A small image classifier, trained from scratch: 48-pixel images, norm batchnorm.
Rows from block 9, named by matrix and row number. Rows with one number belong to one channel. Each number is 128 + 32 x the weight over its row's rms, rounded and kept within 0 to 255. All counts start at 0. Numbers have three digits each. After the name is the row's rms in percent of the matrix's.
# convs1: first pointwise conv (model.blocks.9.convs.1.weight, 384x384x1x1), inputs 0-47
# convs3: second pointwise conv (model.blocks.9.convs.3.weight, 384x384x1x1, transposed), outputs 0-47
convs1.6 094:071093099127096129089132161143125150143139068127136178086158140123113150123112100131063066097100111082147187145129122127074085120129131105080128
convs3.6 117:180116153095118120098171062154128110168164051113223100130150152129152094090103116133186155117118104099106120188122081125109068166135129161146148
convs1.7 146:129139097157121122146116189191058086131147063150123109111167153099089151092075178127146115122128116101091086108168112053086130161168190144111140
convs3.7 127:146118136112139118121121044089082093154126137161118117188068130184125189208105110178202101139155167113112121147129134101129068178170131135116158
convs1.8 054:146188113156085134149144147144128118117131161134020168093139135176107213125146117150184160147125106205146131186126121104188151149112110100122120
convs3.8 041:113132103125122138125099145100196141130125076134157158133128119187134131088082072081113147122100101190202137116177107126117159146140131157128182
convs1.9 039:044159118136148141109148119118135115131141140123207097147136172070124089133148136121098181130131140108162138085143130144078022163112148121137131
convs3.9 032:129168138090169120113189097125116096166185120126195087181095115097144122116156154117061115144126110122126147140088091133138123138138194111110089
convs1.10 104:149151122060112125164152109143154068148133156066124154174117085117151101121108137078174171178103126130166058089132082165186150130112092146120187
convs3.10 107:106096105064124126181080123137147159092157170159086112118095158128143144128118131110148144090119176088137122179147133105110153167122124114120148
convs1.11 113:081144159167161105078213083159111140096100144113184209112059100150128154142146167126099083114129121152116111134161095123140115056165161116172152
convs3.11 105:147128140092130137146177107130155138083131115148085140118114080156173185079134067155101169113140145166142136099056168157110132165162096182144167
convs1.12 116:081139128085118150112128114152160140109153062151130136124111225143095151103120134136110111126117144086132193091141093132122064109117168120066104
convs3.12 129:127142105141152146092126150107124120087182149117143102188128106111158175158127043126115132123168091107186110200136140113164107147143165151165101
convs1.13 039:096163106206178096117061145106096135133135111127177143132116120081164081131158127119138167123127114192135126215102128103166093127137122098118043
convs3.13 029:153147109139131096209128126183057155114102144101113103150170114134108165042089128179154104065165159128158113129118183131107142153137123084100130
convs1.14 087:064154125114155119084101126097111137106120170112201132136111161096105202139141151105096117125125115138119119066113098136109097190137082117147194
convs3.14 085:121117134097130100215104161126109136113062179112139138106106121104129122198165146144068133134182067099199108085077096100056205133126114118103169
convs1.15 052:160208130123180110082115136127118128121126247129186125089113164146102112156150108084200182119152124134145113195085165079097194107106086167089081
convs3.15 043:050097187131136102071155120165194169106161176128108137002119128176180074138058106132074169129139160124205101140081148114151058126128079134101180
convs1.16 054:158087133116122153149115142145139108115132116124186131145113081110140151120084090164153172136114120176164134245147109115110096133115211140196085
convs3.16 042:176170111116104106114113140083146091129133120122086092089102135109099131166041146123161123220137108196104117170112111139200157155085141161166132
convs1.17 047:058158107081133137156183122118131108119122177143074207163118138134131186134063101095128173134138121098091141014100088154168038139121151128064142
convs3.17 034:144131141137122198101139095105097128071102120131125109165169141110137067097118060087111079123093096216137096171168141142126117145142088168196158
convs1.18 111:120088104133080182186105134085164076119135179143122141083093214167118136142143179072124155154135132128182160108134155150133153126142079148125117
convs3.18 125:142099125052089140170092162187137166111166167152052152063087127169162174132188144148096142147118157091099071127094127102102101144145155127151056
convs1.19 132:186231145199098125095166142112176140154119141156111122130123149058118142158167127074169111119123124135173168129123142132172126133156095153173139
convs3.19 121:094131133154108145199105214149118178138144122116076114096202143111072108208175129158156156105160151083106104200149152116142128132140163142124139
convs1.20 059:097129141060084134111092127119112135130136119103110108171152133136093120165155109114150092158146126047121104168081134126067092166138159137105111
convs3.20 050:155090140092118131157146145130145127113136123122180119162110116117113155171058144113113139089094169158172062124092149071131062204134095169098151
convs1.21 047:102151122231143120098146169137127091115130147147158100238138126216106167155132121166146073123127124146086156170140091155103113106145171164151132
convs3.21 043:193151133186149096105178152141102136092120098133088172102123135178142106094231125122140161104197120137063114160180158191125064128131118150125141
convs1.22 099:092186089137134103103131152110142204138097133090103119192141169128102145132085116135137156150135180155139123126132112094129060150078173196157186
convs3.22 123:122208132114179063097128146167129119097128128162147134127173163170103132100095084139100155132155104138088128168115126103031086103157129166147143
convs1.23 111:147152097164141133135164121182207108147135122094092117127116116094168065162110091113160178111119155178118154163146141122138101100091150061078117
convs3.23 101:125072127174097173151081180156139143158078106162107168091101103131128167120100115134121154155124112152105114133129159111139119107141098134165068
convs1.24 118:108109095036158130076197151164130156107119088140096141182136099091158198123092159183151158145087152093100093123110174084186108067140093117131149
convs3.24 121:110084125205116126159189086108133154128138180161114153113111083066104229060104169139056091133140157114107162048111098151072158078154120154152176
convs1.25 102:198124119111174164157125156111150132142088126113138103194095186143139129080178169168148117176108099142172189137101161140073125107102091100133159
convs3.25 117:132113158114162113079088129144093103154142152133139110184115088169090139061133123089196105184090146132129079114106125140069160169131141190136136
convs1.26 121:041140077159187129086115117156101133110101054082164109095086151151218179106159133119110084124084109101106075137124147086104109119116174131145138
convs3.26 110:086111146118175134115106094120122113126070068098080146134119141104123102155098153124128130147115137125095140124096144094078112143118116084143130
convs1.27 117:125143121219158200107116119147102113106137121135109112120133205133112143197076130133150114130098123134134122156192132136089091140113126130141140
convs3.27 124:131155139086095124096139125107103135150122123067094131125115186127159094099114159136145113156097166184168159204108094109202136144187156110130059
convs1.28 119:151145119103054164102103103125143145105166098117174196143106170148172113131120137169099087130120164121030161120188101177134150174152125041063138
convs3.28 116:149221155112211121075165131090147075125113134108123126090165149114108096133104112084167164083178141095129096082186105130183133083052075143128179
convs1.29 044:122156109191148132101188172109126171134136181108181118206114139145127255120173136119087007117148110147139140067165105097089097150103137143129158
convs3.29 045:110060110128105125121167112155114144117127126130080125105132106141147080080128137129064149092172189150079106167130144136123155145120163147156160
convs1.30 130:078130181160132172139157093089172139137111142128101129121111139090132167126166178156128092119159061143130076123135092119157126119126108117076136
convs3.30 106:138136183084162162151171083143120091124114153129153169173111121139196120117161116176152129105087149239123171049069148141128145148093107206087159
convs1.31 109:125119084097161119157140123133172080137099163104086128126058168143061087148131154165174133134136100082027153115188121151133140103139105135145089
convs3.31 102:121141119093112146138052146128131143113145105189110156175079145138137106133129089113173109116109124096148150226137091088198162181138119101118132
convs1.32 084:129178124159149162107118099154122137115127181141135094191139114133128115113103152114143148091150127124112121197123147138104160114122107152162110
convs3.32 129:097167127144188091150097168138163128104100143146068113126174119131105117136102131133084161171161155118219055142113144072068197096160122142132138
convs1.33 077:096162130185116162179167143135145149132130080124087134168131131099146073133121092083217190121134152130150104128134092158104171089122166111118125
convs3.33 074:059198124160086133165148212064143152095111119154050142152119111122107158162072168093075157187181105104212058111117187122129152143141068127100118
convs1.34 098:145143116180162142172132119161149141116120103121150132158135158179153140121111124139191140113139114142086070164101147095149166164163155159162123
convs3.34 106:048133136122113066141146155118105125117096203123167148063122134175146166144129098172094148153143118158193156154092103092183127114160158140120199
convs1.35 121:129151152093121125148140144115146129116078109146136149157122105145155151157132143059098065120110177126152099071139194077189123205076130147115137
convs3.35 117:087115138085164091123106089102163090127113091143119162148127105112163180132129137166186149118073112108085165127096154135157101137138127159067135
convs1.36 103:155111108162186109062114152061114185104137138178159164137082165113099192074140128122093096140163190142098098162101148158101152100130117175168192
convs3.36 098:139110115193106120088125153153136127160165158090158058100149122043053088133117169080106103138161117109164099116124132158111122110128162085142153
convs1.37 074:092185139201085156029109126137131166152131027133224140079133112174100150102136146162117105149126098165141113156127177094118111157126144109138108
convs3.37 065:119073124138155137124131135124168107108104154123168117058167129136123115196130090114060155097188120102132150104071145132095086123107122127131120
convs1.38 137:065129083133143117120129128147138113122140126153116092109130098139144124125131102125066128121154141122115105112138092255133160115084107103103140
convs3.38 119:163154096153120157065133137135111158121137144130145180151120066102144174121077116094114131105111115107140134045139091209119152078150046167173167
convs1.39 050:076156121128069122149187118153129144134126096108135067129120103143127180163145105148085073118150120153178123100117125125134129105125150075156167
convs3.39 038:150144116173135061071161136139093126140091109119095127092169138077132107150132121163148076117139155104129105109113096130189159161169165132121124
convs1.40 145:078130144113112162132088145159128090140155053126103091135119112140166141123092154066159159136123155137208084122114114157110120081100129128146198
convs3.40 128:100147113181140142071093119121127143145124103168146114155156117130092134090173141130194129132128123207080133140136151107098108160135148144123078
convs1.41 032:114175110139044108104135115129106124115121102105074133158145148116099071188123157132213159137115123096118141153141113087172051122111130084149069
convs3.41 026:069164173084142162114188111168217097113105125138145122150119123148105150056091102105100108073121130169128122107095110146131115153153161133135159
convs1.42 062:089167125130159117165200118117107084130159127140087105116132151201134094135223104143188146112135126174113132126127158084145071146132117169131146
convs3.42 050:070090124099118130095124119129107141137158138138071144107110126129127123125063088113147111201097159037189068111143179109131150170140144147179140
convs1.43 113:076141074152148129114182128111129103107060117164160059095121126175114159098100103162109090148147159109033152109099151124072104108137146148131142
convs3.43 115:109175118098126155177147101107146111124117127127084148087167116179175208138117126094126188108077110129104135149098159139105110126109073140068106
convs1.44 125:146119098121110170068161177126156084146151120141091133165153105137128181108078096059196093120126142133126115086148133057165165163110129171110140
convs3.44 120:149105159144104140113099187125177115112120143120188126207140101143143100069144124080080077139086145130115105064148064147146133096098121138149187
convs1.45 100:150081122160184103126159127130078097175124150163099143115100112171092112134156096072140129106137126162105150131107153146141163182147094144178113
convs3.45 125:108051136127162142126126105126068121160119208128134130117107123100109139122121116101198129153100135124120089069083151111112134157125124190174113
convs1.46 050:093139131195179123128073120135117152131125146134091133128125136141109185063162111142197137115146121047115121181143155143115188127129085167127131
convs3.46 057:132149135151158145063108126128110133137126089125149095136134130127133169105166168121121087084104119109096144162111094147187085135143156113107147
convs1.47 094:077102165118126122101109140150148114137106148136094093115151073125109173102077118079123123109149163144180143084088113164145113161122157169125106
convs3.47 119:128086138156033230122112135112102152118139111113134128154071123138147145112097147095142174077154118096102109113092181141147157121131155086080115
convs1.48 094:077103180126124109082133183191109163130128092134180129184131125152117113139107104109120138123159158118103195161153093131082114157118117134121156
convs3.48 107:125077126199131077104165134120125134153156137121171102105115139122123140120079166142122083100130149170081167141142146157191064134125105140187150
convs1.49 079:150181101087125121100080168120129159125115114132152094089114122155116152058065132122084128125136126127085115116121116134062160149149185108117124
convs3.49 137:173088130101075183124155099105094153147142115130171140133087143106172153148176127133169097094085106121055202113127142175189118145110139107117097
convs1.50 050:026182165155208162084176124131135122103123174123177125118140152110118110188176138133099184120127142148094129058139139080154039122145117107080161
convs3.50 044:135149117113117109081060140122120133124093162145124094189153102098147120127170090107169095141088080137007185176167162162110183132110134115066090
convs1.51 070:125106115174211140138164128139114147134131054150110096159113098118141090150121169109167149132113143096154122176111130132106105169128127123166106
convs3.51 061:178126133167079141159102179134078141130162140138217115218137141116113120096056145125196138117087182163136150155057154123166102125103110127155143
convs1.52 114:145142084177107153190177130194134102123188136178139169185132157106171136108114094111113050146096114103120128055174086122034149151128120121094159
convs3.52 098:102147109147135121084137147115178150152181188113140048088170151095043093125124133102041097137158141056152090116172114103124131093130148089160139
convs1.53 122:145149060155120096103124079120129183101059141094147166166164193102149135150148085090145213102133135116139104122108152128162129156050118165117113
convs3.53 114:105143112084119115174115153098136151122190161162080101168157153160092142166163173106116139082143129189146121123122135144162123160077145134081199
convs1.54 102:133215102157123094044109129094119167141121132125162083078112042127136112174137119166116108115159124137120121155064063112134111155060184149197107
convs3.54 098:082157086114112150170078174184148127087144118108091124149208099151130142133087136092116118189165138103127101132128145115124130126126136118172085
convs1.55 071:070135116200151129081162138142108138124135036133139078147123118080151089155090118131106070125133145089111127130058106108102058120135106160163139
convs3.55 065:063113098105083123122071178133135126130108127134145107022194142132085125099073127173122101124139103059092164136104155115120055082139072114081158
convs1.56 060:090165137122151126118080138118131114126124109144094110142125121115142201095116132115141157128102119210057146099077075095159090117121106143141154
convs3.56 050:134148119058146108134142185182123093118108066129122129208063154124150184093146150134130128130089151107091180080125117131165135133087156186146145
convs1.57 111:188095196106115169138112103144199132128100144148134172129105149154157114095137181125127182149095115167054113152197105081146126141156124128130141
convs3.57 114:093231116106155121181125158170118136094124101148105111078141146148113071171136165129184166149156108123209104154181151155020118118107146138092087
convs1.58 110:127079129125123180114139105090148143158105106100102154108137142154148139158123136127119101178047141080164222133209130160139138132129149096155083
convs3.58 115:126149108128168137201116062146141087138111136116155127095138158136057078162109166173159135175201112164158123135106192116164133168099135110127111
convs1.59 067:089137117165150100093097114119126087115117123125223125110130143160168133158186133121149052130145138137110128104123149137153119104163070141108165
convs3.59 062:140156128129157138099093115119118136092148136129094140179114129102169137137162134089187174126149137150153103092115139167163086196128155110134107
convs1.60 078:119130123174098118122094148129120127130122132129158101061117105172130048106129108067071134121144132027119119088156138103092102048126112097090090
convs3.60 071:152093093151124151039072122138174110151140125150173157151147114180090169117198124127104104092063137108091136121163170068226144150146115152191158
convs1.61 110:086109111125077180082081111184125145122164095140162133127123141153150152078125148147175149135110154161143116075115077172126134112157126088134098
convs3.61 115:141124143103144117062135103141078152107089194112098108128113122120126130113134098098115147140143144126151104158125116113095129144160135100117115
convs1.62 040:075138111119143130192146108144128100114117086139138139130136113130105190132115130118055087148132154000165125026170113142079076092120058100098149
convs3.62 029:123153145143166153096124137093129140128103088130027065098144123117201163178028160123122078080152141189132119141102078120115083142134126141133102
convs1.63 121:156152099135133055092142130104116139154110107119136085167107110174109084030098181157087076093135096135116117157111102151088059118184087151106133
convs3.63 100:136064137196128115058117099109114150153154149094162074126166127034019089143100160117113098136183134095156100131161103153146130123141160102164144
convs1.64 053:072161123105143144139115146108133131124103069138184137097130129182132170132140177156122120123129126162179114164129120100178072124121125123144127
convs3.64 039:136100118201170086069113127120148148181087064117157185066163130134155146145243124140098079112165096101106131161125074082113096105145185119086122
convs1.65 120:138131129175106219187109106190133127156135107108082112118078079098146151141138088137139138132096189134098160160130139143178161189143148078073122
convs3.65 114:049139150087199132111089068115102075146133121157085130148154136087134132185124101111121095130099133163159108141160126086085127127074115111106126